A small segmentation model, trained from scratch.
Data: trained on rendered solids tumbling over patterned floors, 195000 training examples.
Rows from block 5, named by matrix and row number. Each number is 500 + 25 x the weight over the matrix's rms, rounded and kept within 0 to 999. All counts start at 0. Numbers have three digits each.
# short0: shortcut pointwise conv (model.decb.0.0.short.0.weight, 256x512x1x1, standardized in use), inputs 384-447
short0.76:563485499516469514460525462481527537511517507501525491490451523531518475521484516528521523473536516493528491532476493529504471525497490472514430563481459481528489541538470479476493494521466479
short0.77:502527514478495493469519496501521500493504494504491497499511483471494513489518474528490531495488493521496491486498510473517504498491502508544481508535537494466494498522475505528537430476476538
short0.78:484528501502481493505518509507525441509493482490492513503502513501506508519502504507468493495518488508491476508501509506511513491503497482525514483487479507470519516506465481473504501479510499
short0.79:479528479519522477500504505512519506528530497527493531516522495484502494488516466487521512489496518482488502509495526479488552496491523472532523471504493530493486493518497516488471516510516491
short0.80:513493495483487472511461538541505497491527501499510455490519499484517535494496495515498495528549510512508483480506464484469491513513483494500442474517507518500535472470485505508499503495486511
short0.81:493472521492541547487501490517528479517486509503524468484493498504503508499503474521506477523478515495495515491482515531468497514516483508493483484491509502504510504477525491502494532507546514
short0.82:488478523519490485506515538507499499481503555502486498489535479469512472525496528486466484482466500520529503506487520506466436490508479494518478548485544500503498498478519471498459491469555466
short0.83:502489492497459498527500507517477488518508461542476497475503477519506546548472509509449490524516511467499537554477540477484493506501556493501495513505533528492488497472470487520518487450485493
short0.84:500433515511494482502503512479469513514513526513485539529469498520510518534511466510491528495514493520512518517537496510490510474479537499473511509480495504497516473485510511538469491483529501
short0.85:511529485522485528523509513528506531483495534446533453462524468490472487521524464543511462463504523519524492484534539480487523530496549477482515481512494519525492561515475500541515515498523489
short0.86:532527492523479515464466504470490511535529500505469504468519516520529530471479546486554491494479486478516494500497510506519471502506491521477490508508523490479469517494508452492493460509479531
short0.87:458468508484499535526477498538487474492518492472518473493498478445510527530483489479499499540537496524510479434474491503504445473553513518539477483477489485470500512531499488487506515519483506
short0.88:487475504480467510471534492465492487486486526506501496499486495472492489473488483492493499467485500477492465492513518498492496511526522496478518524538494519520488520486506490514511502496522495
short0.89:513492517488482478474519502506488484500545521518518505531537456462462503532441498492504504511546446514521495518473463498515473481511520504489493485481493502493501499505519513476486464522487508
short0.90:530475537519498460507542502500515497520486509518501481527494523477504493506517468480487542506468503504519466547487476521479516516504514506469479509473513535523514459447500500489448510482533491
short0.91:491505512499518509513511477507518502473493479497494494478500506470531523483486501492498480492513497487504501489532480500494521516476511503509491504523487531530503503496532509512509519506524522
short0.92:509479501514505480471484521502493510501491506501493458506513501542499515474493500512457508495507484512460527516526486536477485546497489495489485481513516495504484470482513516522538524482474470
short0.93:490512509471473487505492515494484504507482508530484506510495522461502492514494496511496484485471477497486459519455495516509509507497501529476521506502527463503520483492484509512506470512474480
short0.94:467504482493521488524488514503496487508506503490506508516494494464493512499510511494498476504516496504505501502519491516467493513486475511514488500489511485499529502487516497481506500509499471
short0.95:502472556482518514503511528517474459483530514505456534481492507487508538476510498472517489538526545516481460553514464506517527502490498480437466509526468464523514492525490496519479484511493491
short0.96:453487491526503512476496471526527498495515507505543535501516462481559463509504516499501481490499527470513512468530501512514498478507504472538456519516500519523488481492455482485494469480504522
short0.97:507506448467520500498492470515524448501504554485518543478518512515512483483491514521500543524486491508476498498501497516535525442545528463457545528505475491474445502530497464482503500497507459
short0.98:450498503515462517541531493536541490506504488520520460497475476527503509498496499496468482474499508478476504480534521502526546497522495516515534463513491458497536492515453504514513492450496526
short0.99:495520460519526533497457489507507525500492524515498530523515500508498502509516521529511525505510492470493486501473498492491501529532488534534495508491467544502522513463485452494476457465522484
short0.100:478534482498478478475472485503475459485502512520517455523475489460513531473479490467494490503474525519517510539449467530484536481508518507515486494480494477503529468472465554459525464526472541
short0.101:504531480496516517505501524506506493519442523483488489467492491531497465495536494474531527494510532493463480499531515519435479498512523494496487462462478469515527475522523486487494512503489484
short0.102:545497503536488480467524502493506513481517519504500509531448453506498488538505516529504514500480509510532490548495489500476504484496524475480525521500480516487491490508508478534482498492506495
short0.103:472494501524502533448485480467491535514504510477483486550498515475510493517476558505516524445526494512536537444506481489494507520485510506493463523543465530474502535493507487478527532520466480
short0.104:513490453516524494517508491457504504501507549472491495465535491519504501490501550487514489465490519475495492485474476499521492483471517490503517510491468482482493478490507505504484504502497467
short0.105:488515441500539489490461501519519494492545482487500505519487493501479508481486488485505516467519557515476497488503556466508514484523488528519503480498469484526485468494468490460478561474496481
short0.106:514517468512496514504499538524503516509518493505513506518510499517503473508514499467507449465507493506522505470480490528479481501499494506507509493500485475513517509530543486473512506482487503
short0.107:470503482510505517495477490464510514509503504483516457502468496495524483530499519493507508468499518514521487473494495533522456516514503508489515455527486474492458486539494505491498530506492500
short0.108:476478482524516511489525499483537533467511483501497505486520510501532497517476520485531501483508466474526489480485488489546499514514493496515512483482496539488512542466495489521467470485507501
short0.109:501527564478505456481484470531491471480509524484506522454543483557538528540528489484491548459517514498504447524475561467452515492466483499506524573508527510547505506481468532486497528456539485
short0.110:461497499477535539508472487473474463517508498496470526533446508508477506536472456480484530525514515498484498532477477482474493532504472507496479476506505490556486483509498564479526516542536543
short0.111:510506478476519547509477494480482466483540508521489515538462531523503469493473494450525504500519481520540491530508453526501472498498491514531455464450509522496460472503512473498509487487506505
short0.112:505502466516438492457513519521497503563507532517513509493506538513492476521506538536468503511483459510482468515483510480468506511462495477495500507515525522507476518580473511486494507487539540
short0.113:488469495511488509466505507503498492465516474507469526505518492488477475479513464501502471512479472471517457513537522515504485483521482509463509524514474499500533528512516457472511508498491496
short0.114:531529500464524480527515511523487473467445505478492518510491524552485549465500475510480511497495506526491502503529466553481532535498478496557502556509538503522494491496518545516489548486498518
short0.115:494487504516487503489521530505486472496489505501511482478507485496505475475490482483495495530502467512493495505502506534474498498505498502511505486527496504477519511522467499506505506509481486
short0.116:511481523480478492497503512511509477489518500501499482484498488479499497504484509508486478499508499513504505494472493504492482516481500483491515483505525507506472492518496497516507504496488493
short0.117:503502513496499490491474503512493522497495497504502487502504495498514514475522500483496489504496496486485514497475511531490513509490503483499508505491522456478490478490508481500477509490469487
short0.118:467496496510483484510478531540516514498496482494472478517500479515476464540471499493493460488482481474527503539500522479519485485453471459467518501476512473480519522522538486467533512488492523
short0.119:475525576514541506487509485497509493495528513511511471520538538518491494483477515492462509509497522512493495483491516531494514462556497529465494488488541517480447507484501502571487474520481514
short0.120:495488531474504555557548523508457515557493479503508481456464465492489513538518474480503463529499520475481515446477501485451478471516549478494474524509482498534531484505553465500503532496487488
short0.121:514484500515506509500538479495513470464449486512526498499461472496468451525483509468489515502505520520498496516464532464477490533462501493498487514527516504490504523473477505462512517461484501
short0.122:524461519478497494501483507462497507488522460478478494479491450542506501491470528476534517504529523506514527491479524501510507484487503518520501516532537476488518510479526517467489489477483464
short0.123:519512503507547496541551486509533463558482549519470488504532570505516479504493478503495466510458551506510515515499508474518526528518512495485529536474489492503501523485495524527532500521493498
short0.124:503492497502514503466497498494485491480504507479501488533486455475501482500499496520492507473474506491503480517542510488484497481504481482514480515518536486522485529505521463499478493477507513
short0.125:507477525505531503515493554521505498446474501510476496491496485496496509486457496518499504542471536494493512506491501485484440517515479528479489491482495544502493478517533486484491470460463510
short0.126:508466517501503452535497515468515511502477488488464481464487499481507503512517477493476520520513473505482509519470482463495533464522487500489528503502533505462514498499479507495500481518518488
short0.127:514497508505507513520482514507510500518494495493480492500501488484491477495509480488498494510507516498496492504482506479490481485508490512484514502485502498487510512502504502499498511491485489
short0.128:517502473509462538538521438515446508496517524525500479506475505486506510526489523496520502502496472526495497530507515505449526513486492494519481494433531526486468515571505481489474490465531471
short0.129:501487527553492502455498496502487541516540524486509487496551523503523524521515484461485512537474504491491497527494496459520531482510498479509513490511448500490497522524487502502502508535528491
short0.130:497516458470534499495531512504473552492516532483506493486534513495481522487469527487507536499497521486477498511527518526519500510492480501495505514535467503470482501526503512516507512494487497
short0.131:509499551476508475482526507456487482515478525500497511480534530519512527458445474487501540497530484496488510514457445536457520487505521509533500489507485509452510537516494550481515519518463510
short0.132:521515524490501504497505498510497536510500500511487483497501482491479473505466539468510500486526507504482494517508496509495498505504497506515512471511454511511477510509494508517510522500485473
short0.133:539511466490538500499471536496485487547497495487510500523488507521517515498514467500468464480494485495549521557507455486490514513499496480461518506483493497502480547491497514487462511524481445
short0.134:492493494486496500500532487469492460470490487504501525452482467460489518523520510488509537526488478472503453489483476538511516507534506475546515512529480478517474504482504506541503485506521533
short0.135:487500502498496512494493484489500497514495503501502500507503497499483476499499497514498510494496505484496501499519499515499505496499499509495529498512496483480511492492501479486498520498496498
short0.136:511488496509507492513489496473495493508490480501476494508486487501501499497500525489489488494499501510501503518503494504509513502489495503503516506482495497503506499509494513497510534495511514
short0.137:492490505524490509478488463497525494518499467518485489486532448510486520507501497494499482508487506519507490510488508467537507530519521521493483517521464507498498487473468519514483466470498524
short0.138:460524477520487499513530522530474516492518511501525540512520501501549493466528486515471491500502495471462520487531438529522509475490506531498448518484472488526503489519464458490477514527517499
short0.139:494476514520505526480514505476499512474516515495509499491493483511500503528477496490496485480488508496502505499506495467506486509485492501503514499508497502514490509532505511516524496491490512
short0.140:514496470474501504519467528524505517535525496501519478502468507537484516516534505479462472487477473551504500468491473508525490470514509518526465493503553463523527491495487496498508512498511487
short0.141:514515464520479474468499491515508464470487511518498517509475508522505489516511495489482499555512501538503474481473502509520515509496482502494501453500513524496491493478468527483513499514482496
short0.142:508504474483481496534474538505514507524526504504467501498457486529503493536492485493461502500495495509510496487546501517527500483562497450519512471521459491518533473500491499510515477471483427
short0.143:482507499515521523476521474496512524518510487504483504490533514496472469502492503525470506461506479470494500472541542461445503489492506535496506497508473503484481455454492491505514482494529470
short0.144:522518497498451486474487531508501495522520489499499478498475491505502525534492502528512506500507483479488515487506516469483497473509504507489566516488552483504495515498535499529510497503496495
short0.145:475518550479504512501520515495479479503491492491497494494508500512499513517521516534468495484530521488519503508492499506520531486510500473525521489497488489506517522523498473486472517527483464
short0.146:514471501512546514484508511505524505479506510498486507530500477511496498499506490543496468537489513518506484518493541492505493493523481483487464488478545517490483512515514474496522468506510499
short0.147:502491493511468484475503514496478515515486519464513478490478504498505509480504490500493502530523522494458504491514523519483542505530526520526554546523484511493503502484512510511502493464478495
short0.148:505495509497510513518515500477522524488520504543490509512487527496498550469508492478466518467503527510465509517484524538491486483490493497495480472493501532513532492487518480535507502525489523
short0.149:523473506495509492530511504510501459496490481514509516465507511489505464490503502494509469517473503487493483520502495486509506484508487510477556516513496484511460476485494498492498493461512494
short0.150:513522541513484505519520494506483502503531475523500529493519504520506504526517493469457473501522493487470524533518520529467457495488512515484487460489509547515492500513534459490527517535512489
short0.151:495501506516507508499480490493486506506504498502487501504496524516479488521515476488505487515492498509524499472486528479542497497525502533501549462495512488511501481503506515486517538521488539
short0.152:552486483540470532511501514531507508503507500485524489510502485498509536525498477507488481465517492484527522465518512454485466509484484500518455503504519532482520495523520476474503472481501498
short0.153:499468523494533480508507508484513490507530504481452502472522474491511495520524513527506450514495472482512534513469496477478488508501515478483485494503507509518502527497507549505498532516518515
short0.154:515487530513489469498497529516468514471489484529502479522489547479450495494491458514488468501509470514529470511470530514551487504474513482484456490503514490506481507531477495486524501494494508
short0.155:519505581524518485524504491497536501517495484479495494486486476529504486467534513499509513490476506516478451542497495487467518516525513498495475493537478503456498544471478507523486512504507489
short0.156:495478469503490501521502497507513479501512505485491515480488526495511506505503486495474476516482505527484476509501527500516505537507510503491500481497497509531504502505513496498514504485496491
short0.157:500532531505500530522513425499503501476506498486484520476523463509510466555530486508461529496512515458532537514476516516499535479474479485484477449505528497506507497511476528505466490504469463
short0.158:481521491507515504497526486492498488484525508489487517536483529512526458514506513521520489501489512512497463468500470465498537504511486509517491487534504498492507483502500511497497493496493541
short0.159:499488545515494499531484514509488500556513497500502506493514513511489471488494501481481528482507503496515454520515517528517475493510521511511509495503504497452526521511477487493487534505501482
short0.160:506501480487540528488497524482548512515494474488494515526486490500482495463499460516509477504484489490499474454537550494531483482515508500503479519453508501524500479463505496505493458500482525
short0.161:494502481470521496515468505491495535501529488498533500517458478492479521485495495500471486507484489475509473493498518536531510468518450473517491499457467495520514488478485517518501447467497479
short0.162:479511459501488523486516514484511476499525499482520494495469508510515520520485508529516499490472497497511524475511534536457532521497512520499487467479536481506463447539510465456505496494462512
short0.163:464525450529516458517497474501539512463475507483513500463508465490487520473509460437527480484555485503516557490529472526557520489518469500523508444486482471512491488462489517453487512519508495
short0.164:521483502475479524512492500485512480530536491508487502513502494494473470489472483477471479509474509521490513525523528501477472495501501482502532518497520473479500495551519512496503524522484490
short0.165:530476523519511509499502518500516524493520535531471560533484528508505516488477491468530500507479479475554500525502479502491480507489510485486467473471524536494464516495500479535516477521497518
short0.166:487509522520502488481511495492508522493534483491515510488503504509493508483534478505498475488476492501503493481487512483498485499508475524527488482491513482456499487509526512491471518513487500
short0.167:496494498496520493510520507505521514447516504507516493501505489495516511481495504497484516552498491494497496506529487460484527479506487485513514483470505507481514507491526537496492535521485501
short0.168:469505514503493522486510462488494516514475452508506527514475491496493510497509524496468521480482508480496495499526510544478513474494509488521505526499500500513514503470485467504538501480501502
short0.169:501501469494488485498500502502465506497444550510508491494515492507499501474534488499501509494463512489481493529475479503512538488508476487531518542485461487505478462513480468486488492492506480